Weights of a small audio frame classifier: log mel input, norm rmsnorm.
Rows from expert 2 of block 4, named by matrix and row number. Rows with one number belong to one neuron. Each number is 128 + 32 x the weight over its row's rms, rounded and kept within 0 to 255. All counts start at 0. After the name is the row's rms in percent of the matrix's.
# up: expert up (model.blocks.4.mlp.up, 4x128x128), inputs 64-127
# down: expert down (model.blocks.4.mlp.down, 4x128x128, transposed), outputs 64-127
up.72 078 [ 68 143 183 124 133 139 129 125 191 127 119 156 118 108 107 137 156  97 121 167 115 170 126 162 149  98 102 106 126 142 102 128 142 173 116  68 175 115 117 151 184 113 135 169 117 153 105 102 114 173  94 189 167 141 106  85 124  95 116  91 176  42 112  95]
down.72 093 [126 113  85 177 162 151 147 147 136 124  74  55  97 157 144 124 156 132  85 131 170 103 145 141 114  90 109 128 162 112 146 106 124 127 143 154  83 140 124 130 159 126 195 152 158 178 143 112 146 161 147 189  91 146 214  96 117 154 217  96 148 156 139 124]
up.73 113 [138 136 129 156  98 108 113 132 181 136 134  97 175 126 152 132 128 138  87 171 134 129 133 155 154  95 178 160 137 155 137 101 124  88 135  83  84 103 138 123 177 205 165 118  72 199  96 123 146 110  76 155 124 137  87 189 147 114 129 116 126 108 241 198]
down.73 111 [147 154 144 113 200 138 116 148 134 117  87  75 161 113 114 137 133 134 124 129 204 126 100 132  69 101 139 121 114 155 184  81 160 154 178 130  98 111 168  95 179 141 142 181 133 161 176 112 125 177 106 167 138 160  48 171 129 104 133 189 171  62 163 123]
up.74 115 [ 90 167 140 149 113 151 145  97 169  79 113 140 165 125 126 190 149 145 169  90 116 125  77 136 229 198  90  80 115 115 149 143 135 142 161 129 116  96 153 139 116 178  97  88 130  95 110 149  82 122 195  83 128  96 135 103 128 112  63 108 140 115 141 114]
down.74 107 [107 158  71  89  69 156 102 155 123 125 126  75 128 130 196 130 112 131 145  90 116 139 143  89 159  78 112 122 130 135 107 114 114 189 129 196  82 145 149 133 123 101 113 100  86 107  64 162 120 147 139 152 109  55 166 153 174 112 108 117 154 108 125  86]
up.75 105 [ 98 133 121 126 112 157 130 102 127 113 148  93  57 152 119 123 107 108 158  98  98 140 152 112 216 104 151 136 143 124 101 150 163 171  40  91 155 125  98 197 136  69 113 121 138 137 123 161 137 121 110  87 154 146  78  78 153 147 177 140  91 149 156 134]
down.75 105 [125 196 105 132 137 116 122 120 133 111 159 128 154  93  70 124 109  96  96 208 103 188 106 120 148 108 169 106  56 143 179  85 140 124 135 134 112 123 124 136 200 149 122 135 108  97 102 103 185 118 163 118 153 110 128 159 137 117 100 113 130 150 172 138]
up.76 097 [164  77 148 113 134 136 101 143 124 126 119 110 135 112 228 140 112 132  90 126  75 166  72 126  93 127 154  92 115 127 107 125 138 108 185 136 142 140 120 121 158 110 169  92 127 134 153 152 109 109 170 138 152 164 126 156 162 118 152 133 172 129  75 141]
down.76 100 [ 99 135 116 149 128 117  98 142 112  14  89 171 131  92 122 182  84 123  90  92 135 182 127 101 109 148 138 150 109 126  98 174 160 122  15 127 125 129 111 114 142 122 118 128 133  53 109  88 152 127 124 143 176 101 120 141 124 123 155 153 141 171 126 125]
up.77 090 [119 131 158 107 156 104  97 125 158 137 142 114 105 145 117 117 139 152 180 118  93  61  99 116 125 173 176  99  56  81 101 102 162 115 134 114 116 119  60 103 189 141 134 107 131 124 145 127  99 128  73 119 166  98  90 196 144 131 149 153 129 111 122 183]
down.77 098 [130 114 139 154 176 165 129 137  97  65 195 170 130 160 153 108 111 164 120 163 150 121 134 108 104 156 127 128  69 125 112 115 134 141  94 122  68  97 145 164 120 195 110 127 109 129  48  91 114 133 144 121 162 153 151  76  39 142 102  93 180 104  84 158]
up.78 071 [117 106 171 156 159 153 119 171 120  97  88 119 131 135 166 157 141 177 125 109 125 137 118 150 131  84 118 112 216 139 135 186 184 118  88 114 202  78  72 143 135 149 142 135 131 203  97 120 111 141  49 119  79 160 132 162 175 138 116 128 159  82 109 116]
down.78 088 [148 153  85  97 176 154 108 100 154 156 163 129 136 126  94 103  44 152  82 174  89 100 165 151 103 125 113 158 172 164  97  78  84 173 117 114 159 100  81 134 121 141 119  65 130 133 101 120 120 167 104 134  92 149 120 114  56 145 111 124 125 105 114 147]
up.79 106 [ 65 134 136 147 125 105  89 113 116 107  89 157 129 117 119 196 144 142 125 118 155  75 139 100 114 155 197 186  43 155 106 122 132 128 163 136  97 156 157 124 191  99 185 182 180 117 108 133 117 116 162 111 155 164  84  87 132 130 125 125 113 147 138 113]
down.79 102 [122  93 163 106 177 140 152 100 108 163 128  37 110 132  85 160 123 104 105 144 175  90 121 148  99 134 173 142  51 111 170 119 145 135  97 160 139 118 143 116  97  74 115 132 140 109 155 101 154 103 200  69 118  56 118  97 150 129 134 164 128  76 145 126]
up.80 104 [159 141 143 100 103 116  55 175 137  83 147 218 136 133 122 110 146 125 145  86 163  84 154 149 147 107 129 121 198 172  49 117 131 142 102  94  94 177 113  95 166 120 154 115 117 144 109 153 105  76 118 134 115 181 121 107 118  73 103 121 102 120 176 142]
down.80 096 [184 148 130 166 170 137 208 161 100 150 124  75 172  43 143 120 159 106 128 123 126 111  90 150 114 137 163 118 116 132 128 135 173  74  69 118 181 146 149 120 143 118 111  53 181 134  58 120 151 101 144 104  91 118 102  74  97  76 133  99 122 136 143 201]
up.81 104 [155 150 100 161 100 116 165 113 150  77 124 169 177 149  81  88 167 161 130 123  98 114 158  96  80 125 132 130  86  81  67 173 183 196 146 127 125 143 136 101 108  96 148  82 184 130 146  99 184 130  92 143 133 141 115 110  74 120 100 114 120 182  71 128]
down.81 101 [146 112 108 149 102 134  92 109 162 182 118 117 111 106 199 129 132  83 134  71 100 174 118 142 150 125 104 138  44 134 141 183 129  84  93 102 181 144  95 126 106 145 108  76 170 136 124 160 204 128  99 109 122 148 192 132  98 156  68 104 155 146  49 159]
up.82 088 [112 114 119 106 114 112 132  80 128 153 113 145  93 115 111 118 156 118 183 146  86 168 135 152  66 122 143 114 182 113  88 169 101 148 151 133 156 145  57 105 121 121 138 161  48  79 163 128 105 124 119  87 143 116  80 141 169 122 129 113 179 146 128 183]
down.82 091 [142  94 125 127 164  92 122 132 139 130  81  83 130 130 157 108 134 100 104  82 121  77 120 154 124 161 112 136 142 127 217 114 104  94 135 195 142 128 154 156  77 178 125  92 131 197 133 115 169 130 176 134 129 144  96 175 119 148 152 116 167  88 119 135]
up.83 126 [102 172 128 170 152 137 128 144 173 187 140 142 196 173 137  88 101 108 190 108 106 114 143 175 115 118 159 160  67 113 128 146 133 155 113 159 168 117 101 121 166 114  96 182 111 125 110 127 191 121 158  55 167 138 176  94 183 118 176 108 157 139 160 147]
down.83 126 [ 90 152  98 114 115 119  57 142 158 125 137 155 163 115 112 124 139  79 127 137 120 207  49  76 117 171 169 149  87  78 175 142 133 141  94  75 101 131 103 142 195 133  56 117 154 121 126 153 142 173 134 198 177 108 118 118 126 119  93 113 108 171 129 218]
up.84 110 [ 93 118 108 101  87  58 152  93 168 124 120 129 155  87 164 133 154 119 132 146 142 150 156 128  89  91  80 134 169 137 107 100 133 215 124 163 192 180 102  96 173 155 188 107 154 124 101 111 162  86 179 134  92  79 139 126 110 111  91 156 141 154 158 120]
down.84 102 [158 125 113 152 194 108 101 124  98 164  64 155 129 117  94 106 117 113 142 160 113 135 115  89 176 195 120 100 148 118 171 197 110 124 134 100 137 113 173 151 128 121 108 109 186 158 124 159 153 121 162  98 123 124  79 159 130 152 115 155 145 156 121 131]
up.85 104 [ 57 138  80 111 130 148  92  98 131 164 123 112 144 191 101 115  85 128 123  61  68 110  86 102 139 120 180 107 120 195 175 130 167 132 150 123 106 136 148  86 116 112 140 165 134 129 173 152  79 103 119 188 117 134  93 113 122 110  90 141 134 183 184 131]
down.85 095 [142 133 191 107 130 121 146 158 100 106 149  27  87 168  74 100 168 235 100 115 168 138 129 112 141  81 107 199  92 113 106  99 123  89 189 126 179 128 180 128 120 162 121  90  96 124 141  84 129 125 143  79 140 133 115 136 100  93 142 139 119  58 134 132]
up.86 087 [172  63  99 138 107 145 101 104 101 120 117 113 145 105  94 100 103 157 149 101 140 101 117 116 197  91 108 148 120 162 100 138  85 171 139 123 149  73 115 126 108 169 180 139 131 113 116 169 105 151 113 102 108 156 150 125 109 175  40 146  89 127  99  82]
down.86 086 [137 171 130 155  75 132 110 127  88 152 158 135 143 152 129 166 155 156 107  90  96 143 142 166 106  90  78 169 144 153  89  77 118 103 127 175  67 164 137 151 126 139 109 138 147 138 112 157 118 126 122 132 135  60 198 165 117 115  76 139 103 118 156 145]
up.87 106 [ 57 124 120 130 132 158 144 160 188 118  95 178 138 127 122  95 184 113 158 169 112 114 130  71  55 145 162  65 108 121 133 122 126 162 151 128 120 121  88 149 145 158 156  91 106 110 114 165 120 132 125  64 171 139 111 122 192  77 158  98 142 121 165 132]
down.87 108 [ 78 141  65 110 134 153 105 160 142 136 113 174 126  96 159  95 161  40 110  90 114  95  86 148 138 144 143 136 141 120  58 145 128  52 152 118 116 170 120 119 146 152 104 123 144 141 138 124 162 129 160 190 146 147 136 127 116 156  86 113 148 100 116 114]
up.88 108 [127 146  65 127 130 164 143 160 150 112  95 128 120 133  91 127 149 136  81  98  79 114 153 115 184 132 122 157 144  95 131 165 144 137 135 188  96 105 137 149  73  81 105 136  77 143 116 122 149 151 105 158 141 106 155 153 173 176 190 119 181  59 129 114]
down.88 112 [101 114 164 145  60 137 114 151 164 124 115 197 160 191 163 151 139 182 151 141 167 131 139 122 130 144 157 169 113 168 169 122 160 124  73 122 137 173  93  89 112 125 126 135  98 174 143 130 131 108 101 104 210 145  96 104 122  96 119 138  64 174  76 142]
up.89 084 [175 123 131 142 107 121 123 193 146 152 164 140  96 165 129 187 170 100 139 136 127  84  85 115 122  99 167 133 191 125 143 154 177 128 129  61 159 178  90 101 141 160  96 141 120 199 112 105 133 128 137 144 105 134 101  95 117  80 160 170 108 105  96 135]
down.89 078 [121 125 132 109 148 146 181 130 151 121 117 169  99 114 156 136  98  94 154 113  51  92 124 148 124  59 116  94 184 130 149 134 111 110 127 111 141 123 119 118 139 109 120  72 195 150  54 114 125 126 104 103 108  95 179 141 127 108 167 201 111 104 169 180]
up.90 115 [108 147 118 113 115 159 136 115 162 102 152 149 134 134  93 183 180 122 101 120 133 114  97  98 180 190 126 182 101 141  83 140 129 153  41 142  99 141 132 119  88 112  94  82 171 118 127 120 166 141 152 189 169 146 117 155 161 196 103 142 137 171 101  94]
down.90 108 [166 104 146 140 113 154  94 128  84  93 123 205 120  94  82 189 138 145 181 133 174 122 122 116 194 138 153 157 161 104 165 123 142 172 128 154  91 104  76  92 129 102 112 130  97 153 116 146 147 114  99 130 187 179 178 141 160 120 120 192 130 159  70 149]
up.91 086 [ 73 105 184 119 127 131 117  87  70 116 125 120 110  64 150 125 167 141 138 112 115  71 168 109 130  97  91 115 142 105 178 125 105 130 116 144 180 207 126 129 103 100 129 119 126 109 106 110  71 164 139 120 123 128 191 140  64  83 109 151 135 140 159  86]
down.91 095 [117 125 120  94 143  64 174 121 148 157 162  56  97 128 218 157  62  95  74 110 134  93 103 132 136 145 101 106  94  67 105 114 144 105 156 101 129 181 157 167 101 102 126 122 101 148  92 157 102 153  80 157 135 132  77 198  55 127 120  98 128 151 163 127]
up.92 131 [166 139 103 130 124 121 126 100 113 143 120 125 176 100 182 116 151 150  73 126 112  69 168 130  55 135 130  75 113  87 129 144 182 159 156 159 145 112 140 152 102 173 128  63 251 174 163 106 127 117 120  94 166 113 133 124  91  92  79 119 105 174  53 120]
down.92 124 [132  79  85 148 133 122 109 109 114 141 117 163 108 103 109 162  66 112 131 120 121 151 186  99 144 149 112  95  82 151  94 186 102 121 108 148 120 130 106 142 113 186 132 110 198 167 148 176 202 144  92 135 108 185  70 133 212 150 113 177 137 196  70 157]
up.93 087 [157 101 114 124 151 210 153 140 140  60 165 194 168 107 151 141 132 102 135 148  59 133 103 113 128 123 159 104 138  80  98  83 158 178  78 139  96 153 151 113 164 124 165 113 146 157  99 144 165 110 128  98 123 142 130 149 161 103  92 169  98 177 149 154]
down.93 089 [157 139 102 183 106 134 109 119  91 117 131 155  65  95 122 137 169  84 140  96 128 125  85 167 100  18 130  63 128 107 150 148 146 111 109 132 153 203 152 130 147 180 137 148 131  95  65 130 166  83 146  86 167  89 117  81 115  78 105 118  93  79 112 125]
up.94 103 [ 95  96 117 125 170 109 154 135 160 137 145  85 102 142 111 143 122 142 120 157 123 153 117 156 137 148 109 101 108 160 143  85 122 116 103  87 108 134 184 126 122 160 128 135 111 134 164  93  97 146 104 178 110 154 113 203 180 124 145 109  85 115 163  90]
down.94 106 [150 111  93 124 136 166 132 104 149  99 128 144 157 146 161 139 129 118  95 125  78 129 164  75 161  87 185 115 188 101 154 101 126 150 161 118 158 127 100 148 125 162 156 155  80  94 112 135 160 142  87 149 111 130  64 184 193 122 125 184 158 110 111 139]
up.95 077 [124 124 197 115 154 126 136 144 128 130 121 152 143 136 185 183  80 132 161 109 106 127 170 134 145  80  96 132 154 144 161 139 120 104 127 153 148  86 162 116 144  89 119  90  86 130 208 176 152 133 111 133 218 104 147  98 213 139 131  86 121  71 141  70]
down.95 079 [123  85 132 101 171 127 123 146  62  99 110 114 184   8 145  94  83 153  90 172  97 136 113 102 129 139 114 132 133 131 128 131  83 107 105  83 165 144 142 124 143 170 119 148 131 117 187 130 152  73 104 175 102 134 165 102 111 128  94 181 152 157  67 122]
up.96 087 [140 114 112 108 151 156 134 117 116 151 105  92 164 189 109 115 150 172 117 144  82 137 166  98 144  82 103 122 125 120 133  87 105 136 120 108  65  70 114 127 102 122 117 166  70  92 132  59 108 131  73 155 110 134 124 181 121  80 113 150 130  66 158  84]
down.96 093 [ 70 142 175 108 128 114  98 122  94 104  70 154 190 140 160  87  77  98  94 104  82 182 115  66 149 124 139 127 170  97 128  79 100 163 131 156 171  89  89 132 192  72 140 105 117 122 153 110 134 118  92 153 138 163  81 192 147 145 139 165 123 127 137 203]